Weights of a small contrastive audio-text model.
Training: soap at rate 0.0035, 7200 steps, batches of 128.
Rows from block 7 of the audio encoder of a small contrastive audio-text model, named by matrix and row number. Rows with one number within an expert belong to one neuron, the router's apart. Each number is 128 + 32 x the weight over its row's rms, rounded and kept within 0 to 255. All counts start at 0.
Before each expert's rows are labels from the 100 clips, of 14976, where the router gives the expert most weight on average: "peak on" is the class under the peak. Only what is clearly more common there than usual is listed. The data: babble in 24 made-up languages, each with its own sounds, syllables and stress or tones, from a formant synthesiser.
# router: router (encoder.blocks.7.mlp.router.weight, 4x160, trained with AdamW), inputs 0-159
# up: expert up (encoder.blocks.7.mlp.up, 4x160x160), inputs 0-159
# down: expert down (encoder.blocks.7.mlp.down, 4x160x160, transposed), outputs 0-159

# expert 0
peak on: /x/
router.0 [120 153 102 159 133 139 112 139  77 154 121 179 112  96  18  74 113 178 174 166 129 156 122  84 130 141 131 143 149 108 168 163 137 111 118 145 100 160 160 151 119 140 151 121 169 125 121 158 142 148 150 117 101 117 113 120 153  92 157 132 155 186 118 164 120 161  92 143 168 186 176 164 126 145  65 160 141 122  76  64 134 136 142 107 108 136 148 111 198  86 121 163  93 140 106 174 110  97 142 113 137 105 114 127 168 119 179 182 138 101 111 204 156  95 120 163 123 142  98  61  55 129 132 154 141 128 102  89 145 131  62  95  85 126 113  74 105 173  90 148  81 123 130  80 144 137 150  99  94  69 199 116 119 140 154 167  99 113 148  93]
up.2 [120 103 129 109  28  89  76  76 154 137 119 162 136  94 118 153  91  55  90 148  81 105 126 150 140 100 132  97 107 115 105 163  85 138 111 183 129  92 163 172 125 117 144 104 154 161 109 119 110 120 147 140 149  97  82 131 107 122 110 118 129 164  79 125 149 132 139 134 157 102 129 116 160 146 129 146 132 119 168  86 153 136 125  88 124 115 110 121 109  84  54 147 161  79 127  93  92 147 135  85  57  85 137 116  70 139 135 127 179 109 117 131 121 135 192 129 143 135  86  85 112 165 177  97 129  94 124  50 100  61 156 145 169 125  90 157 120 117 179 104 204  93 108 111  77 152  60 153 118 138 131 122  88 158 104 202 117  84  95  91]
down.2 [ 84 126 113 159  81 131 185  90  91 156 114 168 138 160 138 151  93 113 147 135  91  99 140 172 134 125 159  75 187 179 133  94  60 117 156 185 122 141 191 156 137 144 168 159 105 146  81 153  87 110  94 147 102  73 134 115 122 148 121  97 129 152 108 115 160 100 161 158 146 137 166 118 110 133  87 115  54 126 140  88 133 137 134  93 126 176 106 152 124 135 148 121 143  94 171 107  38  80  95 127 160  89 135 158 138 130 131 126 155 131 136 130 119 111 197  98 115 198 122 146 154 144 128  87 175  81 150  60  99 180 172 131 132  83 140 143 142  60 149  68 130 104  62 152 134 102 145 141  98 135 141  78 143 156  97 205  98 132 150 102]
up.3 [107 116  83  97 158 184 119 129 124 123 155 161 174  85 211 178 128  88 151 152 153 137 137 160 124 112 135  96 109 111 132 120 130 121 186  68 149 169 134  91 112 159 122 180 115 160  86 110  66 172  45 133 147 142 109 148 155 151 128 114 116 198  96 136 149 159  90  47 104  91 116 149 100 117 157 130 117 129 120 150 170  94  92 191  74 121 151 134  99 137 142 143 130  88 109 123 116 197  89 106 125  87 163 129 128 138 185 144 142 143 108 172 142 139 129 140 136 102 160 138 143 102 138 159  91 163  96  83 127 101  31 113  64 124 185 127 157 121 135  92  97  85  79 102 110 140 139 173  72 104 116 147 201 130 126 143 106 135 105 132]
down.3 [102 204 113 155 125 111 133 168  90 143 122 158  83 151  52 116 118 150 101 102 142 125 111 161 188 175  95 148 159 160 133 133 173 107 176 159  82  66  73 110 144 105 115  98 134 126 136 131 100 146 187 121 136 115 142 121  88 119 134 144 141  43 137 132 106 137 189 141 138 165 151  54 158 158  78 126 123 148 119 144 170 130 123 121 124 118  46  56 148 130 114 120  96 114 161 130 132  99 135 106 186 184  80 127 132 160 100 100 100 132 147 118 103 141 133 165 164 148 129  79 155 184  96 159 134  95 160 137  91 125 191 194  61 128 115 111  76 132  95 130 136 120 165 178 165 139 105 131 190 126 141 149  69 158  84 135  93 119 147 123]
up.4 [111 207 151 136 145 132  77 132 139 178  94 144 160  98 126  69  95  52  95 100 149  66  93 117 113 140 155 117 180 163  98 122 100 158 136  95 148 155  99 145  78 119 106 101 152 161 101  93 161 120 162 135  69 142 159  84 148 104  76 166 136 121 157 140 122 126 137 115 151 173 143 165 148 135 103 136 104 145 141  91  29  59 181 105 128  90 100 107 159 124  96  99 113  83 129 148 116 143 138 140 163  80 103 141  99 113 176 163 149 113  82 120 126 140 153 145 188 140 127  73 138 192 104 129  83 144  78  76 156 104 135 156 146 155 140  98 109 158 205 149 174 120 145 133  90 148 126 172 147  91  98 188 137 131 116  92  67 126 134 134]
down.4 [ 74 137 119 154 129 170 103 103  95 127 127 138 138 157  97 169 134 180 102 159 108 144 153 140 130 120 176 130 136 100 117 141 209 131 168 118 132  94  91 128 186 128  91 128 146 108 169 139  94 109 109 119 149 158  32 117 138 111 154  95 145 112 155 131 116 113 172  67 188 129 129  96 109 140 137 116 200 113 182  87 120 110 128 137 138 133 167 120 157 159 178  99 144 160  49  99 148 197 124 157 179 132 130 135  85 134 114 151 163 144 110 131  74 178 112 111  79 142 138  88 108  74  67 119 138 108 221 113  78 137 107 175  99 137 167 145 141 110 110 184 129 118 165  92  88 140 128 126  89 202 149 132 147 188 170 132 139 103  94 146]
up.5 [110 118 138  86 148 139 133 121 124 109  96 184 142  96 168 116 118  95 175 130  72  85  98  67 111 165 146 105 136 129 140 194 126 179 148 145  81  85 130 174 162 120 153  85 168 137 133 146 108 167 198 179  89  88 132 141 160  97 109 118 149 132  87 136  89 141  88 101 113 153 135  92 155 147  96 148 144 115 141 127 134  71 100 102 143 170 119 165 108  95 105 151 129  91 119 189  46 169 186 131 112 138 122 111 107  93  90 157 102 132 189 128  64 137 106 124 138 161 144  99 107  86 166 173 123  72  92 144  78  92 128 158 128  90  90 126 125  92  82 153 115  84 170 177 163 136  99 113 130 102 102 110 167  66 130  80  88 154 114  54]
down.5 [115 154  85 153 129 141 107 142  97 161 114  31 129 115 132 159 103 138 109 145 142 118 123 145 166 172 101 156  99 132 119  83 131 102 149  63 109  90 114  92 127 149 106 160  99  88 109 103 166  98  57 133 151 177  96 132  74 131 152  99  89 107 149 138 155 129 151 154 102  85 113 170  92 121 144 149 169 146 140 236 118 119 125 126  42 116 164  78 102 171 120 136 101 156 148 102 147  84  62  69  88 110 117 148 139 169 155 115 117 126 130 165 187  98 142  91  97  77 129 153 117 138 145 135  87 194 164 100 109  99 125 119 125 176  85 122 157 145 162 148 129 158 113 180 148 101 103 126 109 120 111 139 105 136 136 212 197 109 153  86]
up.6 [130 161 117  95 161 149 119 114  89  90  66 199 168 163 111 172 158  94 124 125  84 126 152 161 162  97 152  77 115 125 130 161 109  99 146 170 136  94  83 156 101  90 135 143  63 133 131 116 118 160 148  88 162  77 110 105 129  80 138 151 148 149 125 115 160 140 137 144 128 178 113 166 108  97 102 179  39 114 119  95 127 118  93  57 158 193 188  85 143 128 141 109 101 143 110  92  98 143 165 152  80 180 109 126  96 145 110 110  93 165 143 111 223 156 129 120 139 117  57 143 142 121 113 103 174 133 104  62  93  94 111 115  80  98 124 146 186 149 123  74 132  84 115 142 147 124  78 144  96 110 136 143  91 130 117 174 105  76 122  98]
down.6 [119 105 174 116  70 159 192 166 122 159 123  74 139  99 168 124 107 155 113 107 204 152 159  68 167 120 185  89 164 122 134 109  59 112  96  39 174 143 170 109 121 115  93 145 158 106 155 125 215 125 153 130 152 157 115  70 102 146 108 126 109 118 141 151 169 111 106 122 108  93 129 145 180 138 168 100  57 147 134 126 124 164  93 147 148 112 151 167 111  71 130 146 117 137 128 152 164 164 152 122 159 124 114 142  93 144 149 128 149 142 147 159  68 137  88 102 132 131 168 107 146 161 128 157 160 169 137 140 176 141  87  91 133 201 104 122 166 105 152 157  83 154 126 119  75 156  73 140 117 113 113  90 125  68  87 190 142 155 147  83]

# expert 2
peak on: /ɑ/; /aʊ/
router.2 [173 132 203 116 192 151 147 183 101 132 101 105  87 107 127  76 103 156 167 132 146 124 103  80 159 114 133  81 170 122 154 108  89 100 103 136 143 169 125 108 105 104 118 117 126  77 137 126 126 140 104 156 173 126 115 146 122 119 112  82  41 121 170 123 141 125 150  93 146 124  97  93 170 115 116 138 152 109 158 112 165 120 153  91 195  68 139 136  83 163 133 153 132 111 143 231 131 139 148 145 116 135 118  80 108 140  79 144 155 121 102 137  93  91 187 128  95 122 134 230 101 120 160 155 193 117 132 156 114 186 131  41 159 150 111 137 102 125 134 153 125 137 140 161 118 144 139 155 109 136 111 172 115 235 134  94 165 158 144 137]
up.2 [132 156  90 174 114 104 148 125 144 119 125 116 127  87 176  76 121 147 103  88 134 161 124 104  67  74  69 136 113  89 129 160 180 111 142  50 140  84 139  79 202 162  60 151 125 100 122 127 159 125 117 106 161 128  98 148 161 154 136 148 136  63 133 138 122  83  78  62  97 128 131 149 104 132 148 178 100 142  87 151  82 108 124  85 159 167 139  94 116 159  87  74 115 121  97 133 142 147 143 102 117 152 138 104 151  87  97 100 162 152 120 120 140  67 163 149 123  57 135 134 122  85 125 111 140 133  83 171 123  87 141 197 188  87  96 195  78 114 112 120 152  79 119  95 141 136 143 153 104  78 153 178 175 125 136 135 138 160 132  65]
down.2 [164 154 109 160 144 111 126 135 176 117 145  91 150 161 156  75 252  75 131 160 125  80 127  95 122  67 128 111  95 112 129  92  73  86 112 139 192 147 139 159 144 116 114 141  96 122 159 172 152 161 165  76 124 119 152 150 167 148 116 182 143 109  33 102 106 135 115 188 121 141 141 150 116 167 162 148 167 163 146 160 110 139 114 107 117 145 138 112 113 130 148 160 145 104 127 116 173 116 100 150 131  91 138 124 121 123 132  51  52 147 123 134 125 123 103 121 133 162  73 130  90 167 170 153 221 167 143 109  98 112 121 107 104 118 135 199 133 176 127 160 122 178 131 120 103  97 152 125  76 147 127 160 106 164 185 165 166  95 122 146]
up.3 [114  48 189  76 128 166  85 142 106 147 151  82  96 115 183  95  85 119  98 119 154 109  88 136 167 123 209  89 189 149  59 140  98 146 104 118 105 114 129  84 108  69 155 103 177 162 146 132  97 133 100 157 124 144 145 156 122 151 200 122 157 166 153 110 104 123 115 143 113 126 144 148 135 114 204 118  70 100 134 118 109 181  76  94 136 112  43 118 128 136 175 103 125 151  78 169 163 121 155 139  51  90 114 142 101 107 109 110 143 177 174 101 123 115 111  85 109 134 177 128 126  82  89 115 112 128 120 146 128 147 139 132  99 156 128 164 102 138  93 191 120 122 115 113 148 113 115 147 158 120 104 164 138 128 104 203 119  90 105 193]
down.3 [187 196  93 165 107 119 130 123 181 136 132 161 131 158  78 146 174 106 165 163  96 115 141 123 103 138  95 141  84 141 132 106 125  84 108 125 102 168 112 139  86 179  73 139  89  57 101 167 113 147  94  64 142 120 137 123 139 112 177 124 111 138 153 193 151 166 147 164 152 174 119 113 107 149 105 158 189 168 117 110 142 120 123 102 134 137  87 130  94 170 158 120  84 168 191 140 129 190 142 101 153 158 105 139 109 135 118 145 117 151 188 116 159 161 163 179 153 145 125 138 114 155 152 158 170 131 202 133  77 119 173 138 156 105 141  99 143  74  94 175 146 140 131 146 152 110 130  82  92 135 151 106 161 209 144  40 166 125 165  82]
up.4 [161  75 135 164 115 130 108 117 138 116 176 149 104 143 138 124 142 133 109 111 152 121 104  73  94 117 112 126 110 173 167  89 131 123 104 148 139 131 128  95 105 135 138 185  66  70 138 171 148 127  60 117 114  98 119  96 186 117 123 138 103 177 173 132  68 102 139 136 136 103 162 133  67  80 111 157  36 157 146 195  69 191 155  79 103 171 132 164 143 127 176 120 151 125 143 100 205 123 175  96 142 145 122 107  92 133 114 106 136 102 124 155 110 115 161 130  80 177  40 140 141 117  98 135 124 129 101 111 127 100  60 130 107 202  74 137 121 171 129 143 129 102 107 168 130 179 136 108 147  85 154 182 166 140 157 113 137 124 108  70]
down.4 [137 124 143  88 121 142  79 151  75 120 170 177 120 152 137 148 164 203 116 136 176 109 106 108 120 113 191 140 109 138 100 122 150 123 133 175  58  94 149 150  67 113  69 134 110 182 139 146 142  61 138  94 128 118 101 103 175  94 160 105 107 120  83 114 151 160 145  90 138 143 130 142 168 134 109 138 132 137 127  78 136 168 124 177 171 127 153  83 113 143 120 178  85 134 200 167 126 143 116 162 176 113 115 135 174  90 155 113 204 100 102  43 203  75  89 128 106 126 154  59 188 140 119 149 141 117 116 148 128 162 131 113 133 137 126  86 127  85 140 132  99 121 151  99 143  62 126 119 173 109  79 124 103 169  96 115  68  98 152 130]
up.5 [161 134 164 152 160  93 123 131 133 161 106 152 111 146 134 161  16 185 151 137  98 118 129 142 128 137  67  56 148 125 165 137  44 127 150 123 107 139 142 147 125 141 143 164 112 158 142 138 123  76 137 135  85 164 143  93 107  83 144 139 136  89 177 125 105 106 155 171  91 118 136 116  87  51  82 162 113 127 143 185  85 149 134 121 151 160 135  99 134 141  84 132  95  74 159  83  68 116 154  98 145 157 104 103  60 108 138 159 121 107 188 184 150 118 194 102 109 145  59 104  62  85 132 165 119 131  95  71 119 134 157 153 120 120 111 127 142 113  69 116 152 152  90 130 195 147 141 147 126  75 155  89 141 117 105 131 106 137 147 102]
down.5 [ 72 112  94 143 160  95 136 158 184  77 151  80 165 170  94  72 109 125 132 133 160  70 140 122 205  69 119 155 151  82 160 101 140 167 185  82 184 148 114  88 100 143  98  84 135 104 113 123 125 144 165 128 128 118 151 120 154 136 129 148 126 128 111 125  95 110  47 173 140 143  95 166 191 129 134 111 111 140  82 146 163  69 157 125  78  43 165  74 146 160  79 122 118 140 128 145 126 127 107 158 143 159 111 115 150 156 180 106 113  73  81 171 115  78 122 113  98 135 172 116 143 171  98  97 150 118  92 113 130 105  95 155 128  84  87 105 138 192 124 107 130 154 175  84 118  67 119  92 156 144  99 111 137  99 140 162 113 118 114  75]
up.6 [ 94 110 134 100 101 160 110 156 164 159 151 132 118  81  74 126 156 116 169 116 145  95 123 164 158 118  89 127 194 145 102 133  84 173 154 137 154  80 108 130 149 148 158 118  69 167  79  62 190 157 199  99 133 142  72 103 154  84  68  73 111 105 130 122 108  84 128 168 124  98  87 128 133 149 124 104  99 173 134 152 113 186 104 150 103 124  90 156 133 103 119 145 135 135 140 124 156 157 117  82 111 123 114  95  85 130 137  99 130  62  45 114 155 131 100 115 121 129  88 144 117  91 131 131 177 189  98 118 127 139  68 144  84  81 168 112 148 119 165 111 165 110 106 142 163  70 150  69 146 176 131 151 121 101 175 147 180  87  57 138]
down.6 [141  89 166 117  95 119 113  99 127 141  97 110 189 150 132 124 157  89 125 146 156 151 138  75 129 135 121 147 124 150 111 114 159 125 107 149 154 201 119 102 152 164 121  49 173 137  94 153 112  93 128 129 137  66 148 102 127 166 172 229 175 170  66 148 113 139 118 143 118 143 172 137 134 201 158 120 118 111  99 147 105 121 123 133 118 104 130 140 147 147 165 177 170 146 151 143 151  95 156 161 110 134 158 136 184 151 138  94 126 133 127 150 138 131 178 153 155 112  96 132 113 213 149 196  88 133  61 101 173 102 135 188  76 176  98 100 174 187 136  86 154 202 125 127 142 162 139 166 133  98  80  84 157 147 140 123  93 153 142 180]

# expert 1
peak on: /ɔ̃/
router.1 [171 118  82 155 142  81 159 123 129 145 118 139 122 163 156 108 142 117 117 110 147 172 196  84 111 111 147 127 158 100 155 129 128 117 181 118 156 106 177 141 153  70  98 122 136 132 146 154 114  83 180 183 141 151 106 149 125 189 131 131 127 116 139 125 139 155 153 139 207 143 112  64 157 159 161 138 189 181 130 143 150 137 137  64  98 116 132 150 190 181  98 114 134 105 227 107 112 193 162  83 208  94 138 134 105 102 176 114 156  90 162 139 116 118 137  79 135 103 111 150 161 101 135  66 107 109 159 154  89 145 101 106 156 139 145 146 160 174  79 171 124  74  84 163 157  98 125 111 163 127 108 144 158  84  84 180 165 118 151 112]
up.2 [118 166 151  91 117 188 124 113 125 103 161 161  81 147  98 155 126 116  94 150 150 172 115 116 116 142 115  76 130 114 136 143  97 165 121 102  89 133 101  99  97 168  15 180 107  75 131 144 115 152 148 136 150  96 113 135 161 160 102 136  85 143 123 115 143 155 139 110 190 146 129 185  81 165 112 101 157 145 145  91 181 108 161 205  84 141 180 170 148 153  97 122 158 120 104  88 144 118 143 142 124 130 125 169 135 127  97 139  77 118 132 110  79 126 144  77 159 118  83  99  99 177  94 110 120  69 185 131 134 111 106 131 210 118 140  78 147  83  98 120 141  56 101 141 124 179 155 144 154 159 129 101 145 141 180 131 183  95  67  72]
down.2 [ 93 125 109  92 158 169 126  96 168 168 117 106 120 147  51 116 167 118  74  85 114 107 108 166  98 139  90  52 159 177 148 139 164 160 117 118 150 160 105 139  97 131 164 141 162 116 163 131 164 109 102 124 148 120 144 125 155 139 102 154 115 121 195 101 119  84 122 155 135 103 164  72 187 115 120  62 152 127  73  96 146 138 120 134 162  86  90 134 185 155 115  91 139  73 174 106  75 144 128 149 135 114 144 123 134 180 125 161  87 140  93 143 149 100  67 109 165 141  76 125 143 141  85  76 128  85 157 125 166 148 133 138 139 113 166 102 121 138 194  69 109 150 149 142 171 179 103 119  87 104 183 148 100 130  82 173  78  85 163 202]
up.3 [132 138 142 133 176 104  97 113  91  87  82  56 151 139 185 136 108 130 131 134 113 146 104 117 101 189 129  99 149 147 182  90 102 123 133 128  97 125 129 139 143 110 109 101 138 142 166 114 137 129 213  96  90 130 170 125  85 196 156  96 134  87 117 148 125 142 184 123 133 133  74 184  86 194 130 110 143 191  61 154  90 146  75 145  73 143  76 157 176 124 111  52 121  94 148 142 113  80 154 114 114 125 138  80 115 132 123 149 114 201 149  93 107 135  99 166  87 117 113  92 154 176 151 171 131  78  59  44 136 100 126 113  75 133 103 144 101 137 135 160 131 144 101  84 114  83 124 156 123 118  91 175 112 126 101 121 114 113 128 158]
down.3 [105 123 144 145  97 208 115 160 119  84 159 147 115 155 125 177 105 153 136 152  61 115  82  90 143 110  75 143 127 191 156 180  79 125 141 119 120 140 144 149 109 120 103 167 142 172 160 165 118 109 122 162  89 150 128  83 162 112 112 145 162 173 117 138 120 162 169 115  87 149 135 145 108  79 109 110 123  86  86 135  97 192 164 138 191 138 110 165  36 162  69 139  63 170 155 126  88 149 157 136 176 134  88  62 113 105 175  97 135 120 121 127 149 129 137 133 172 127 119 121  23 146 134 145 125  81 114 119 124  93  78 104 116 118 157 152 118 130 145 102 115 132 134 129 124 105 129 150 129  83 178 135  78 123 125 180  48 177 119 105]
up.4 [153 146 112 125 110 135  89 168 106  71 148 127 145 161 135 128 124 141 106 117 149 133 115 117 107 144 148 128 147 131 125 166  85 125 142 116 132 120 143 104 112 102 185 164 124 103 162  88 147 122 202 111 121  84 107  57 123  64 156 179 139 122 144 150 153  89 131 113 133  93 167 135  85 108 165  76 123 138 139 159 129 125  74 122 106 180  99 129 156 119 143  67 125 153 105 143  71 123 128 101 145  80  74 104 164 114 141  85  84 106 162 139 106 147 166 124 114  86 133 126 164  79 172 171 177 155 159  72 173 227  48 148 120 168 133 145 125  91 215 122 142  95 164 147  89 104 156  48 133  72 129 119 128 121  87  67  82 111 117 132]
down.4 [129 155  93 134 111 104 140 159 100 153 147 181 111 127 110 119 106 153 135 136 134 172 154 138 102 135 129 226  63 106 180 143 174 183 117  80 101 152 117 109 151 139  95 115 136 146 152 123 104 183  94  84 119 177 119 130 166 123 161  59 193 114 134  56 145  99 127 151  93 156 125 104 134 150 124 177 188  78 177 143  41 187 174 136 104 156 169 127 146  94  80 135 166  99  94  70 108 115 137 142 130 126 146 157 197 131 141 146 112 123 102 146 119 100 112 107 121 103 116 119  79 128 147  69 105  85 132 126 101 149 137 121 185  59 122 120  83 113 132 144  68 105 103 110  91 165  87 132 153 135 125 114 117 142 133 156 166 137 102  52]
up.5 [136 139 148  69 144 124 118 109  86 145 128 174  98 128 113  96  68 100  69 134 165 156  98 146 105  59 135 125 124  90 100 134 118 122 122 166 166 163 166 169 143 107 115 105 124  56 164 177 172 138 131 162 127 158 121 125 110 163  60 159  79 110 158  91 188  89 167 162 104 163 114 191 166 157 123 102  83 123  99 109 122 115 146 162  81 131 140 130 132 174 114 133 129 104 143 152 100 166 121 119 153 101 150 184 126 149 101 116 127 155 127 152 140 109 129 140  97  76  30  98  64 116 158 172  95  79 130 153 112 112 150 131 162 133 145  98 130 116  79 129 213  61  90 138  57  69 176 122 126 145 139 124 124  97  87 164 122 102 145 100]
down.5 [131 172 178 121 121 140 129 127 124 195 144 181  79 160 181 159  76  98 122 147 156 171 139 134 124 104 150 124  87 142 103 105 154 146 174 188 212  84 145 182 155 110  91 125 100 112 152 151 142  96 115 144 140 179 160 163  94 156  55 201  80 128 152 114 155 121 161 110 145 175 125 155 140 155 133 114  81 103 152 130 169 117 117 128 165 117 128 175 163 189 101 186 152  97 112 167  66 135 168 101 130 100  79 146 179 171  79 119 109 161 169 117 127 103 201 142 152 163  84 179 117 124 168 174 156 108 106 174 129 148 148 126 178 124 113 125 128 145 134 175 127  86 109 169  95 112 102 149 169 155  83 152 131 148 146 155 121 128 146 107]
up.6 [108 107 121 101 177 131  79 123 113  93 102 132 154 131 126  71 106  91 165 126 132  96  86 136 145 121 128 103 112  79 160  94 144 137 146 101 133 165  78  87 176 123 101 136 101  80 157 159 115 153 147 151 141  47 136 195 120 127 135  91  79 123  88 135 146 123 133  81  77 125 115 117 177 138 130 159 168 140  94 152  88 174 109 101 156  97 105 100 128 188  76 211 189 120  74 151  73 106 112 112 146 121 141 148 136 144 107 138 178 122 135 136 142  92 113  76 121  97 128 119 175 214 169  67 132  88 119 155 186 127 137 126 145 172 105  97 114 189  65 117 108 131 117 133  93 133 168 116 117 171 143  81  77 189 135 160 110 136 136  78]
down.6 [154 135 177 167 101 143 178 133 111 122  66 108 153 117 103 131 161 110 145 108  66 157  95 122  71 126  81 144  49 134 116 114 110  82 132 124 100 178 142 107 172 113  86 191 133 118 156 128 101 102  94 134  99 119  27 185 132 151 144  83 162 161 117 116 115 109 145  44 108 120  91 132 136 161 154 199 108 158 168 156 162 129 155  94 147 118  85 158 149 111 132 158 108 135 106 132  98 156  49 136 131 138 140 121 133  93  82 100 192  88 155 164 139 160 102 152 163 181 137  87 142 101  98 156 110  97  99 123 114 102 153  94 164 101 166  84 160 127 128 108 144 152 105  99 109  61 151  97 157 159 131 187 125 105  61 133 146 148 152 149]

# expert 3
peak on: /æ/
router.3 [123 104 111  91 124 132 130 154 132 157 111  99 134 113  89 126 182  61  97  99 122 150 123 136 155 151 106 130 137 141 108 191 105 127 146 151 140 133 112  67  80 112 167 182 154  93 134 123 108 140 174 150 194 137 134 128 175 143 148 160  83 173 128 139  99  79  80  88  92 118  72  91 117 161 128 142 119  96 151  49 137 130  89 176 131  81 112 157 198  90 151 130 153 216 103  99 155 104 133 136 100  97 118 125 129  76 107  55 178 176 153 128 154  99  98 169 137  69 122 128 142 105 141 126 144 129 102 169 170  67 164 108 100  85 142 118 125 116 159 135 182 183 143 193 196 171 135 116 108 147 104  83 129 132 135  89 120  77 130 118]
up.2 [141 153  97 131 129 177 150 113 109 178 138 124 163 176 103 108 147  86 115  83 149 137  88 112 125 138 141 122  91  88 188 166 112 165 173 144  98 119 126 192 146 104  57 146 131 129 183 172 112 161 152 176 115 108 101 173 150 108 111 117 173 125 108 111 208 145 100 143 173 147 134  83  92  98  92  77 145 125 157  84 135 193 131  97  94 144  83  86 138 155 142  91 134 122 110 130 119 155 113 104 142 122 155  89  98 121 106 107 117 107 162 178  92 189 100 112  93  95 102 144 164 171 127 104 109 121 122 118 107  98 115  75 109 154 100 187  73 134  91 104 118  46  97  97 107  81 158 200 100 108 117 196  67 110 120 113 154 152  89 161]
down.2 [109 102  94 128 113 129 110 139 135 130 141 133 145 112 162  83  76  88 119 143 116 172 123  82 160 159 142 173 131 111  87 153  73 133 114 105 144 113 120 159 162  91 130 151 149 103 174 169 212 107  84  94 159 133 151  89 102 106  83  31 148 132 119 152 148  85 114 127  84 168 122 134 181 165 113 125  78 105 120 135  70 156 158 131 128 154  96 167 145  59 144 121 145 222  85 105 124 113 210 105  89 155 158 115  58 113 121 153 127 151  94 105 125 216 155 180 132 115 157 131 151  78 137 167 162 113  67 111  98 121 128 150 140 144 121 121 114 113 135 154 154 158  87 129 149 153  77 108 115  93 109 111 135 129  99  51 124 170 144 131]
up.3 [138 125 116 112 110 169 127 141  92 168  88 117 152 193 125 185 136 120 199  82 106 155 132  61 139 151 128 147 120  89 121  80 173 158 137 116 151  84 107 121 118 130 109  85 130 100 146 116 105 138 196 100  87  89 150 102 119 123 118 143 110 178 148 150 126 121 123 135 119  40  98 184 189 167  88  91 183 158 126 132 102 114 137 108  87 151 147 118 140 107  70 104 116 153 136 122  65 168 123 139  75 138 136 163 125  50  85 146 153 157 177 115 144 130 143 111 115 132 100  89 106 157 121 155 140 170 140  54  93 133 112 163 137  37  41 143  90  98 115 146 176 126 146 144 127 118  96  94 150  88  93 128 133 189 126 173 108 124 108 156]
down.3 [143 127 144 142 171  91 145  71 164  65 137 143 108  93 142  81  92 115  43 150 141  72 127 182  73  65 143  92  71 144 132 196 110 171 177 105 127 145 179 176 180 152 147 123  82 132  65 101 117 115  94 142 101 128 100 141 145 134 116 135 155  82 107 109 105 112 112  99 149 132 123 114  71  83 183 165  98 109 179  97 156 141  94 126 142  68 126 172  95 127 170 161 149 120 100 113 168  84 125 116 126 109 121 166 170 153 140  86  98 108 102 124 135  98 118 149 132 139 110 126 104  86 116 134 131 109  83 175 101 113  53 133 148 169 225 101 148 149 137 150  82 158 103 120 106 110 158 150 128 126 150 139 162  94 122  82 165 158 145  88]
up.4 [143 153  58 112 111 104  66  98 125 153 125  89  57 126 178 102 114 145 144 100 142 100 142 116 143 106 140 136  97 116 129 132 134 178 110 157 146 102 158 124 136 199 127 121  99  94 136 182 101 115 144 130 180  52  54 131 102 158 149 117 111 127 108  88 226  73 106 148  74  81  92 164  75 103 160 144 102 180 124 163 126 120 142 113 100 152 151 171 137 110 159 111  81 104 111 137 129  99 133  92 133  88 165 100 115 104 154 171 102 156 155 162  75 134 160  87 169  89 169 125 113 112 150  97 100  75 133 141 131 139  69 100 142 147  92 128 117 140 165  82 144  96  95 166  70 180 128 167 155  81 106  96 113 173 155 143 109 105 160  80]
down.4 [102  80 109 105  40 118 103 121 100 111 136 105 108 119 139 116 160 163 109 130 103  92 140 130 150 164 156 129 140 122 116 202 114 152 103  98 160 119 129 113 137 170  35 144 164  82  88 107 112 135  97  94 141 102 100  62 181  71 122 125 149 105  73 170 113 195 121 127  94 137 115 180 150  90 151 111 150 100 130  72 104 111 132 129 136 117 130  94  67 117 101 149  83 123 130 128  96  61 130 136 110 156 154 125  41 165 130 137 157 140  77 109 114 114  41 123 112 140 142 179  79 113 115 160 106 109 124  72 135 133 198 177 130 109 131  63 126 126 170 102 137  94  93  79 177  78 123 112 118  86 118 130 170  92 129 131 158 134 102 126]
up.5 [124 171 154 107  96 126 119 130 114 114 122  96 147 116 112 178 111  96 107 110 100 157 175 137 138 129 120 140  18 111 157 136  89 136  65 135 133 118 152 168 203 128 127 119 137 142 141 184 165 129 122 138 165  53 151 145 124  95  95  98 110  64 130  95 159  76  95 102  98 157 177 119  38 107 107 124 103 112 129 160 142 149 117 133 125 136 118 153 151 176 132  57 129 143 133 123  89 188  73  81 131  65 187 125  82 103  92 122 100 186 149 188 129 202 148 167 120 141 112 132 130 134 116  90 115 113  96 152  81 121  82 157 112 113 112 140 169 105 146  46  90 114 100 130 110  97 141 153 122 140 148 158  98 122 140 163 157  98 115  74]
down.5 [164 153 156 111  74 131 111 139 134  83  91 162 152 170 146 142 134  64 141 204 111 154  93 132 165 109 144 163 181  87 110 189 106 131 110 149 151 101 157  95 147  94 136  87 119 116 152 104 160 114 124 120 179 115  85 109 115 149 163  46 176 118 141 104 122 110 154 144  81 138 113 127 100 127 177  85 136 168 121 151  79 106 151 112 123 139 144  85 188 146 173  98 126 125 127 121 124 188  93  81 107 112 209 136  89 141 115 150  89 143 133 149 123 140 107 138 152 199 207  97 117 153 162  93 164 142 125 144  27 105 144 103 115  92 115 107 123 126 154 137 129 168 111  96 106 118  93 193 187 143 102  65 118  75 110 169 140 103 126 129]
up.6 [ 62  86  64  75  59  90 123 148 140 119 150 108 165 124  91 152  58 191 156 113 132 137 164 169 143 111 201 139 153 130 192 144  82 175  89  93 124 153 107 147 130  96 126 145 150 108 122 154 129  77 141 125 130 164  62 134  83 143  91 153 114 149  78 150 178 162  81 112 121 145 101 104  87 122 150  64 172 101 147 154 130 169 100 173 141 158 114 109 133 132 128 149 115  71 135 141 122 142 107 137 152 113 145  96  96 128 112 113  84 128 154 142 123 106 154 106 124  92 127  90 108 105 121  92 152 134 100 103  84 155 131  53 156 119 114 128 135  88 143  98 218 191 116 134 130 131  70 106 171  94 150 144 144  75 137 180 148 191 100  88]
down.6 [117 156 146 171 213 126 112 130 176  82 190 128  73 124 158 118 167 119  91 134 116 150  71 153 142 191 103 138 139  93 131  75 178 123 133 149 168 105 136 150 125 185  97 135  77 121  92 115 121 180 161 108 162  93 155 165 107 126 162 132 155 124 184  87  87 122 163 166 113 128 213 113 165 117 119 170 149 159 176 105 115  72 109 100  62 158 192  92 105  72 101  99 129 160 141 154 112 115 155  75 154 147 111 205 132 120 190  81 134 113 125 132 119 153 100 120 116 169 102 125 170 124 123 141 119 154 102 146 146 116 120 158 125  89 150 126 158 111 118 181  81  96 104 150 119 119 144 157 102 194 114 135 123 117 175 103 133 130 203 143]